config.toml
task = "denoising"
shampoo_beta = 0.95
warmup_steps = 1960
Rows from block 8 of a small image denoising model, named by matrix and row number. Rows with one number belong to one channel. Each number is 128 + 32 x the weight over its row's rms, rounded and kept within 0 to 255. All counts start at 0. Numbers have three digits each. After the name is the row's rms in percent of the matrix's.
After each channel's rows are labels from the 100 images, of 14848, where the channel reaches its highest value: "top examples" is what is common among them. Only what is clearly more common there than usual is listed. The data: dead-leaves pictures: piles of overlapping shapes. In brackets: how many of the 100, against the usual share in percent.
# convs0: first 3x3 conv (model.decb.0.0.convs.0.weight, 192x384x3x3, each kernel summed), inputs 86-128
# convs1: second 3x3 conv (model.decb.0.0.convs.1.weight, 192x192x3x3, transposed, each kernel summed), outputs 78-116

convs0.48 082:114128110123163134087129120130132130133125144147106138122108086120121115120160120134137156101128146129123128158133127139123056115
convs1.48 101:150092060158174125120138134077090093088086071140105089169184064172149163223086128008217197152100124126144056089135094
top examples: shaded (88 vs 50.2); grey (39 vs 14.4)

convs0.54 121:190134139112157151188168126138122137125088168100109106165155000119118094056117131125106150129110210138116121140144162141157193130
convs1.54 095:133146123212106114128156170122084091143063093109172050131169092108138087163103139096158144093131152124090104138111085
top examples: pastel (100 vs 14.6)

convs0.124 076:157147114137129109138104133136098127118160165165155118120137195125109155159171132143095136123109095114132128159128138120136122103
convs1.124 093:155083107143124082205221119166138083188162167178135066095137138166098096160137100132117163135165139150110109127126102
top examples: pastel (94 vs 14.6)

convs0.187 085:132121171137165120128109144183117109138144149170147161151176008128175156137132143168112182139122110147133153145255168164135129255
convs1.187 047:161118107101084067108157107156149145108176128172161150149114153133141183176120117129214132102112146127120155104110176
top examples: pastel (100 vs 14.6)

convs0.95 091:110104133138096147121100108136129107131123116119104097122119104123141103135107131120152152142108097131108094108118135119110114117
convs1.95 112:089131108099175117090139165125123093177092093188060098143162087158091123146125119131137168165069113142126094134192129
top examples: textured (100 vs 40); large pieces (63 vs 33.4); dark (32 vs 13.7)

convs0.149 086:147121142109133150127090129087131119112116124089119105100130115123121091102119116130107140084145111107103125140159126110115115117
convs1.149 117:088109115098189157112108094077176112108112105199159122151142105140145118110137141114133138091094163133110129112131118
top examples: textured (80 vs 40); cool (72 vs 14.5)

convs0.8 099:145126087094117090148119124145135144109118107130119094094099058089114090129083070107096115097144103091104094106071084113119104115
convs1.8 107:146145079127119105149174133200095129151141137124127134086184167094109143172167112157159126154133128176080135124097152
top examples: warm (58 vs 14.1)

convs0.116 136:134131125142157142153131137138135112167121145112139140139113162154121129122126122126148107139152148133141129141120125120130171115
convs1.116 136:110168181152123126136112128120148093108084093084103101096199095168094151167087134060163143153049116098171116141104091
top examples: vivid (73 vs 14.3); small pieces (63 vs 33.2); frame (26 vs 4.7)

convs0.72 071:136101156147123119102155126118137100134112151129131103096128153119085119111121127126126142100162139124123113122122099114118108124
convs1.72 075:089116098077157073137203063118151145165099171199129091107152086164149144160139073112188179097139167181143127143126070
top examples: vivid (95 vs 14.3)

convs0.102 093:100112150132111111134081132129120124134134140118105131133113105142086118090121158111127116100113155152144106100137119134131129123
convs1.102 125:079123128124186097120109106106160150082092135157159107164167130134123102139114117145155105125091161133125118145147083
top examples: large pieces (66 vs 33.4); vivid (44 vs 14.3)

convs0.142 110:106151151147168098146132117131089114144133154150109122119122108149136132104138150105127131126116169135148134127114131121115139104
convs1.142 115:129130139112162114074174119081090100114083181149136070120224053115139140198128112115147134101097128120108112133145147
top examples: shaded (85 vs 50.2); warm (59 vs 14.1)

convs0.29 080:134117088113125135092151121113095117123126112054116122128075112117070111110182157138112073110154135127116105135107133085084123148
convs1.29 092:133131094123125079124191117149084080166159111160133101103151159101119114178169074174164135107136129133096136132098119
top examples: pastel (35 vs 14.6); warm (34 vs 14.1)

convs0.119 114:132145139119113136116132126119134131143143128138135151149138137133171113157138103136132123117112123144149143133134145157114134150
convs1.119 109:120161136097154115140069201134182112150105108099097099100148055144106147192127150064157166232073101107135124135143133
top examples: shaded (88 vs 50.2); textured (78 vs 40); pastel (53 vs 14.6); vivid (44 vs 14.3)

convs0.112 097:129151111132136105105148156119087113136123102103127149129139113123114114114146113136131101139134091123135113119124135154129138135
convs1.112 123:138174146148098111122154110172099042123084134124105056129214126150067141182126113148153114202121075112135113109118119
top examples: warm (96 vs 14.1)

convs0.91 088:128157135113118112134129140109096123155157122079119129129119104107102135140119139110099092154134168140118140163136139116114117135
convs1.91 124:128123113143163103125253109157122067148133193154114050089198144141126106179138114143129160154114111143099105123164126
top examples: warm (75 vs 14.1); large pieces (68 vs 33.4)

convs0.140 168:141124126143145098144136143146090140121107117099137127134098066152123089103131116145153114120116000119101128133136135145126131128
convs1.140 116:150129138175105091127221106185047053166097147148136085125203183112067149160132104169137149179135090155094135146157134
top examples: warm (99 vs 14.1)

convs0.86 117:112118130144150137150143130102131138155118133137137136130120103139144170097136111147129143129159129141136139126151152139137125148
convs1.86 117:103129106106140116091111140104153081144089107198085069152130070162088093123113157130113110172119111146165079133172124
top examples: large pieces (80 vs 33.4); textured (67 vs 40); vivid (32 vs 14.3)

convs0.150 093:133127130096115099150163098099095091139140107083070139136138102168125110137125138100088138118113145120164110119085114090117174115
convs1.150 120:107100123166139132120209072185080115124137094143090092107138167096152116164146129167146151128110155148130118108157147
top examples: vivid (97 vs 14.3)

convs0.180 102:127121137143155202144113179094149146131128110107148134119133176179174083133132133099137098157126123139146156174132131095198111112
convs1.180 110:123055142107142136114136137095166148110079205118083126136154079152166209190127129088132101127096115104163136128160121
top examples: shaded (100 vs 50.2); pastel (42 vs 14.6)

convs0.41 071:134180112165160140134088126197133164149116166202164113129207228104087178122151105180158153088107115132125131150190183109113139208
convs1.41 050:127120102128140091100132113158188134126145114216153129149122127118145116170061119132192137126140127126117133155122152
top examples: pastel (100 vs 14.6)

convs0.64 126:119119132124152095082119132120095108091131112121135115120163206137138092130105098131139145134135088130111124120147148121146094109
convs1.64 109:138145119106164090135149099117132049188199177112138062086218120108128152135124143162134154165079097143120112124129122
top examples: warm (61 vs 14.1)

convs0.179 081:126111104127128109165149118109122101146137087153132127121143089117134106100128132127102114131109122118112107095120142047168149125
convs1.179 109:144111145125127122131143107153110102134107120136103022092154095189114138212132070142174163175094095100155131107128092
top examples: warm (56 vs 14.1)